Rows from block 4 of a small image classifier, named by matrix and row number. Rows with one number belong to one neuron. Each number is 50 + 10 x the weight over its row's rms, rounded and kept within 0 to 99. All counts start at 0.
After each neuron's rows are labels from the 100 images, of 14848, where the neuron reaches its highest value: "top examples" is what is common among them; "colour at peak" is the nearest of a few named colours to the mean colour under the peak. Only what is clearly more common there than usual is listed. The data: dead-leaves pictures: piles of overlapping shapes. In brackets: how many of the 100, against the usual share in percent.
# fc1: MLP up (model.blocks.4.mlp.fc1.weight, 768x192), inputs 0-63
# fc2: MLP down (model.blocks.4.mlp.fc2.weight, 192x768, transposed), outputs 0-63

fc1.334:41 34 63 56 35 59 48 54 51 64 41 52 40 56 30 56 38 43 55 49 51 55 49 55 59 33 43 37 45 57 65 82 44 49 61 52 66 56 52 41 39 51 52 54 60 43 70 64 46 57 60 37 45 52 59 53 38 43 57 47 66 76 64 54
fc2.334:37 61 42 68 39 42 69 28 60 46 47 62 60 64 53 48 40 53 42 70 57 52 61 46 44 64 56 52 36 48 50 32 69 55 40 50 41 35 47 46 53 63 39 54 50 34 54 46 62 52 47 40 41 56 39 36 53 44 47 30 59 30 50 43
top examples: large pieces (61 vs 33.4); pastel (37 vs 14.6)
colour at peak: pink (30 vs 8.7)

fc1.229:45 43 61 56 37 54 71 55 64 58 44 40 44 78 56 50 36 48 40 46 65 43 56 37 63 37 75 47 48 38 63 51 53 57 42 51 78 49 69 57 46 49 44 60 28 48 42 59 55 58 40 47 32 40 60 50 46 47 35 52 58 53 52 49
fc2.229:42 45 47 51 66 66 59 36 40 51 47 75 47 50 58 46 42 57 47 54 55 64 43 54 40 44 50 69 61 56 66 58 54 75 40 32 56 41 58 63 24 51 52 37 50 59 58 32 44 39 38 50 47 60 44 60 59 48 58 63 51 54 60 41
top examples: cool (56 vs 14.5)
colour at peak: blue (38 vs 7.1); cyan (29 vs 3.4)

fc1.669:43 45 43 54 59 48 66 48 66 51 42 47 40 58 36 50 48 52 50 55 53 29 60 48 67 56 58 54 49 41 46 64 53 39 41 31 56 59 46 42 36 47 48 59 52 45 61 65 47 69 47 42 46 44 48 48 55 52 34 33 81 34 44 63
fc2.669:47 58 56 48 44 44 51 57 36 54 55 45 65 33 57 47 31 45 47 43 45 57 46 64 50 36 59 39 57 62 53 51 48 61 45 69 57 44 47 35 45 60 53 70 37 46 41 62 53 49 41 51 64 64 67 49 56 49 56 65 44 54 37 48
top examples: large pieces (75 vs 33.4); grey (58 vs 14.4)
colour at peak: pink (30 vs 8.7)

fc1.477:34 56 69 46 51 53 57 59 58 66 58 32 52 47 47 44 42 52 55 51 34 37 44 52 40 47 53 53 52 50 59 39 57 49 49 63 53 58 62 54 33 54 56 62 53 52 63 62 50 55 41 48 37 60 73 49 48 66 40 58 50 52 59 45
fc2.477:59 33 60 48 58 44 49 43 55 46 44 59 42 50 52 46 41 57 56 46 67 46 59 39 51 41 68 45 45 52 70 41 49 47 72 22 66 46 45 45 48 57 44 46 61 68 46 47 43 39 65 62 40 44 33 42 53 45 40 56 57 46 43 40
top examples: grey (56 vs 14.4)
colour at peak: grey (46 vs 21.5)

fc1.523:43 47 61 60 65 51 42 94 44 66 41 42 45 48 44 61 51 60 53 46 45 47 59 43 61 33 42 49 62 56 42 48 48 39 58 47 53 57 61 53 51 48 56 74 45 42 47 42 17 41 56 54 51 54 60 60 32 52 65 27 55 33 65 30
fc2.523:54 46 63 70 43 32 52 40 37 59 60 56 58 70 52 52 48 50 78 44 49 53 52 58 47 41 47 55 50 56 58 37 47 68 55 58 54 34 65 39 32 55 37 57 41 37 39 48 79 29 45 41 48 60 52 48 72 40 52 60 31 32 40 44
top examples: large pieces (69 vs 33.4); earthy (39 vs 14.4)
colour at peak: brown (65 vs 30.5)

fc1.257:36 48 43 51 55 70 41 58 53 61 47 66 48 73 44 39 57 53 68 42 56 51 38 56 34 31 40 47 52 34 59 56 52 47 41 58 65 42 38 63 37 41 37 60 38 70 59 53 35 56 50 59 51 33 63 43 64 47 59 48 45 57 65 42
fc2.257:68 33 47 49 46 48 39 47 51 47 65 49 67 48 46 48 46 52 43 40 36 42 63 48 48 52 65 50 45 44 60 36 43 45 77 50 46 47 51 24 56 53 62 60 51 62 30 35 63 41 53 37 44 52 27 40 46 46 55 57 66 56 58 59
top examples: warm (63 vs 14.1)
colour at peak: brown (61 vs 30.5)

fc1.65:56 55 45 67 49 41 54 51 66 47 40 68 54 62 40 48 35 57 83 50 64 56 55 46 45 44 47 58 50 56 51 43 62 48 49 48 70 63 40 56 58 43 48 44 41 63 58 47 55 50 51 35 56 62 53 41 54 54 43 69 48 42 42 60
fc2.65:42 44 47 41 40 62 50 73 51 52 49 45 28 48 49 61 49 59 41 44 59 67 58 53 73 65 36 47 58 46 35 64 35 48 66 59 41 68 38 52 56 30 59 48 64 69 51 70 35 53 46 57 72 41 48 59 25 73 39 37 40 60 55 66
top examples: cool (58 vs 14.5)
colour at peak: blue (25 vs 7.1)

fc1.147:54 54 56 60 40 57 41 82 46 69 49 44 62 47 47 57 48 66 47 46 45 27 37 56 32 33 44 43 63 56 54 43 59 38 57 60 50 61 45 51 50 59 50 50 48 50 65 68 45 51 53 68 57 39 66 47 46 51 57 48 46 64 59 41
fc2.147:61 33 55 56 41 56 61 44 58 43 53 53 38 54 53 45 48 43 53 39 53 44 76 39 50 42 81 49 40 40 60 59 46 47 63 27 69 21 60 47 55 54 61 53 48 47 48 54 50 40 59 44 45 71 41 46 47 38 49 55 61 35 38 41
top examples: warm (37 vs 14.1)
colour at peak: brown (60 vs 30.5)

fc1.218:43 42 50 29 46 50 60 57 66 53 41 51 54 41 49 29 41 50 67 65 54 48 55 54 60 49 68 34 63 34 63 54 54 44 41 51 48 35 40 49 41 49 28 52 41 46 42 63 50 54 57 66 50 70 62 40 40 53 51 27 44 26 34 39
fc2.218:56 46 50 61 47 52 72 65 48 44 42 70 55 34 57 56 41 41 37 69 73 40 44 56 48 45 59 50 51 66 37 58 56 38 25 43 54 61 49 41 35 64 42 37 36 59 54 54 54 52 56 50 51 48 38 47 78 48 44 50 28 54 53 41
top examples: cool (36 vs 14.5); dark (35 vs 13.7)
colour at peak: blue (31 vs 7.1)

fc1.484:41 57 42 31 42 42 49 57 54 57 47 52 45 43 46 55 43 41 45 58 51 50 63 50 70 29 50 29 48 54 44 76 41 39 62 31 41 42 47 42 54 56 57 70 59 54 46 63 47 47 40 44 44 46 67 41 38 61 41 50 69 66 56 56
fc2.484:26 39 54 66 51 42 36 39 32 54 56 49 57 58 47 52 75 47 52 48 56 51 44 48 40 41 62 67 43 44 46 69 52 53 57 66 40 57 61 44 43 48 55 40 53 59 42 30 65 30 51 50 48 52 47 47 66 53 58 54 27 46 43 22
top examples: warm (37 vs 14.1); earthy (36 vs 14.4)
colour at peak: brown (72 vs 30.5)

fc1.431:53 46 68 55 55 42 55 50 33 71 62 47 43 61 38 44 53 46 70 57 46 47 49 55 53 35 36 53 42 55 39 70 57 45 54 39 53 41 48 49 41 54 23 56 41 53 67 67 48 68 54 49 43 61 60 47 56 51 53 49 44 63 61 45
fc2.431:38 53 50 43 49 34 56 60 41 47 59 60 65 65 45 48 55 45 47 50 65 44 40 44 48 57 54 56 51 57 56 52 61 48 43 48 38 44 57 52 67 69 58 64 42 45 44 23 60 53 51 38 44 63 49 28 45 48 53 39 58 47 58 43
top examples: warm (41 vs 14.1)
colour at peak: red (26 vs 3); blue (25 vs 7.1)

fc1.461:49 55 55 62 39 64 66 59 48 67 36 43 39 39 48 54 59 59 70 53 65 41 51 43 44 44 58 57 58 48 46 73 42 45 55 31 68 65 40 56 28 50 43 48 47 54 57 49 44 79 42 62 54 49 61 46 47 57 29 45 47 72 48 45
fc2.461:60 57 34 54 45 27 63 34 51 51 43 51 43 47 46 45 44 45 59 43 44 42 45 55 53 59 56 69 34 43 61 50 52 61 40 53 58 38 45 38 50 69 40 69 51 48 38 48 77 52 50 30 38 51 41 50 57 33 50 50 71 53 54 33
top examples: warm (33 vs 14.1)
colour at peak: pink (26 vs 8.7)

fc1.657:61 59 49 53 38 50 52 48 55 39 43 42 52 45 46 49 37 66 83 42 67 51 59 50 37 46 54 45 61 57 59 45 58 52 51 27 68 63 45 84 37 61 34 48 46 64 61 58 54 47 54 53 41 44 51 44 60 53 56 45 64 28 53 60
fc2.657:46 49 61 44 48 55 47 71 46 46 51 29 42 56 44 57 51 45 52 41 54 48 57 45 50 43 45 55 53 31 23 58 37 49 48 71 53 49 59 26 60 50 44 48 51 66 50 59 53 63 48 58 70 43 53 56 39 69 48 36 44 59 43 60
top examples: cool (41 vs 14.5); grey (38 vs 14.4)
colour at peak: grey (43 vs 21.5)

fc1.504:48 58 64 36 56 43 39 59 53 51 39 20 49 54 61 35 44 55 50 51 45 48 51 51 66 56 57 30 50 34 59 52 52 54 64 45 70 35 45 59 48 47 56 43 50 49 42 53 37 59 46 66 62 59 63 37 65 64 42 37 45 43 47 55
fc2.504:45 35 57 75 39 51 54 78 55 49 46 52 48 45 56 49 52 45 47 60 72 48 50 45 59 39 64 48 47 53 28 58 52 35 50 34 55 69 62 46 65 54 56 51 50 60 52 59 52 43 66 42 42 48 51 42 57 57 38 52 46 58 41 56
top examples: cool (77 vs 14.5)
colour at peak: blue (27 vs 7.1)

fc1.247:27 47 61 37 55 49 61 54 55 57 50 58 55 59 59 34 27 58 43 63 68 45 40 45 67 54 42 57 44 26 79 80 54 44 51 39 39 57 54 40 44 56 37 51 50 40 51 52 51 68 54 45 36 41 51 41 50 59 40 43 71 40 47 46
fc2.247:72 30 59 48 49 68 61 46 53 46 31 58 50 54 53 59 53 49 53 52 38 40 62 59 45 36 69 58 50 37 57 53 50 48 64 46 62 51 50 44 55 58 36 42 55 50 39 36 48 39 50 50 46 55 39 42 45 41 38 54 62 40 58 54
top examples: grey (34 vs 14.4); flower (33 vs 5.2)
colour at peak: grey (47 vs 21.5)

fc1.5:61 45 53 48 37 52 55 60 40 44 56 72 38 52 41 38 25 44 56 50 50 60 56 49 60 51 47 45 63 32 49 48 31 41 70 38 49 54 53 69 40 44 39 52 46 66 64 64 40 59 55 79 55 39 42 55 62 43 49 50 57 55 41 61
fc2.5:59 47 64 54 55 41 49 64 62 49 52 49 57 67 46 54 49 53 47 36 46 48 54 53 70 55 53 61 43 33 29 47 53 48 40 69 55 41 45 44 54 72 54 58 50 64 38 41 45 64 60 56 54 42 62 35 33 58 31 49 58 41 57 69
top examples: grey (56 vs 14.4)
colour at peak: grey (44 vs 21.5)

fc1.679:45 58 50 41 53 57 53 52 40 75 44 52 46 54 45 43 32 72 65 53 38 53 67 56 70 52 39 56 41 47 59 51 58 42 41 34 43 25 54 66 27 59 49 77 57 55 43 62 38 59 51 51 41 62 46 50 54 52 49 50 82 55 53 50
fc2.679:64 39 59 39 44 56 63 64 53 47 54 51 56 49 49 50 51 20 59 59 61 36 55 49 68 39 57 41 44 59 52 60 46 53 43 49 54 48 34 28 70 41 49 42 49 56 62 58 53 41 53 43 56 36 41 66 55 43 57 61 40 53 46 44
top examples: warm (89 vs 14.1)
colour at peak: brown (67 vs 30.5)

fc1.685:58 34 45 47 44 59 58 55 51 51 52 46 56 49 62 56 39 37 33 80 35 30 65 54 71 57 68 47 63 52 47 52 55 67 66 30 54 62 40 57 41 43 38 45 39 39 47 62 44 54 65 51 41 48 47 46 40 52 37 48 45 61 58 54
fc2.685:42 64 65 40 48 56 54 63 52 43 54 73 52 42 51 60 51 47 46 37 64 42 41 55 65 41 48 56 58 43 63 53 55 35 61 51 55 53 47 43 66 52 49 44 39 50 39 48 47 53 60 59 62 61 49 47 46 64 62 51 47 52 49 46
top examples: cool (35 vs 14.5)
colour at peak: green (32 vs 6.2)

fc1.406:55 45 47 39 60 39 50 59 65 50 46 53 42 42 59 36 47 43 53 53 36 51 61 46 62 47 45 43 44 54 57 64 53 41 46 51 52 38 41 62 35 56 28 68 54 55 56 55 37 67 52 69 32 36 46 45 55 80 57 50 48 48 75 46
fc2.406:41 49 39 56 44 50 60 57 47 34 62 45 67 48 38 58 55 44 36 42 61 56 61 43 38 34 72 51 56 30 27 35 56 49 56 55 40 43 50 43 62 62 60 69 49 51 49 44 68 52 44 46 59 82 55 53 52 49 53 31 46 39 50 50
top examples: warm (59 vs 14.1)
colour at peak: red (28 vs 3)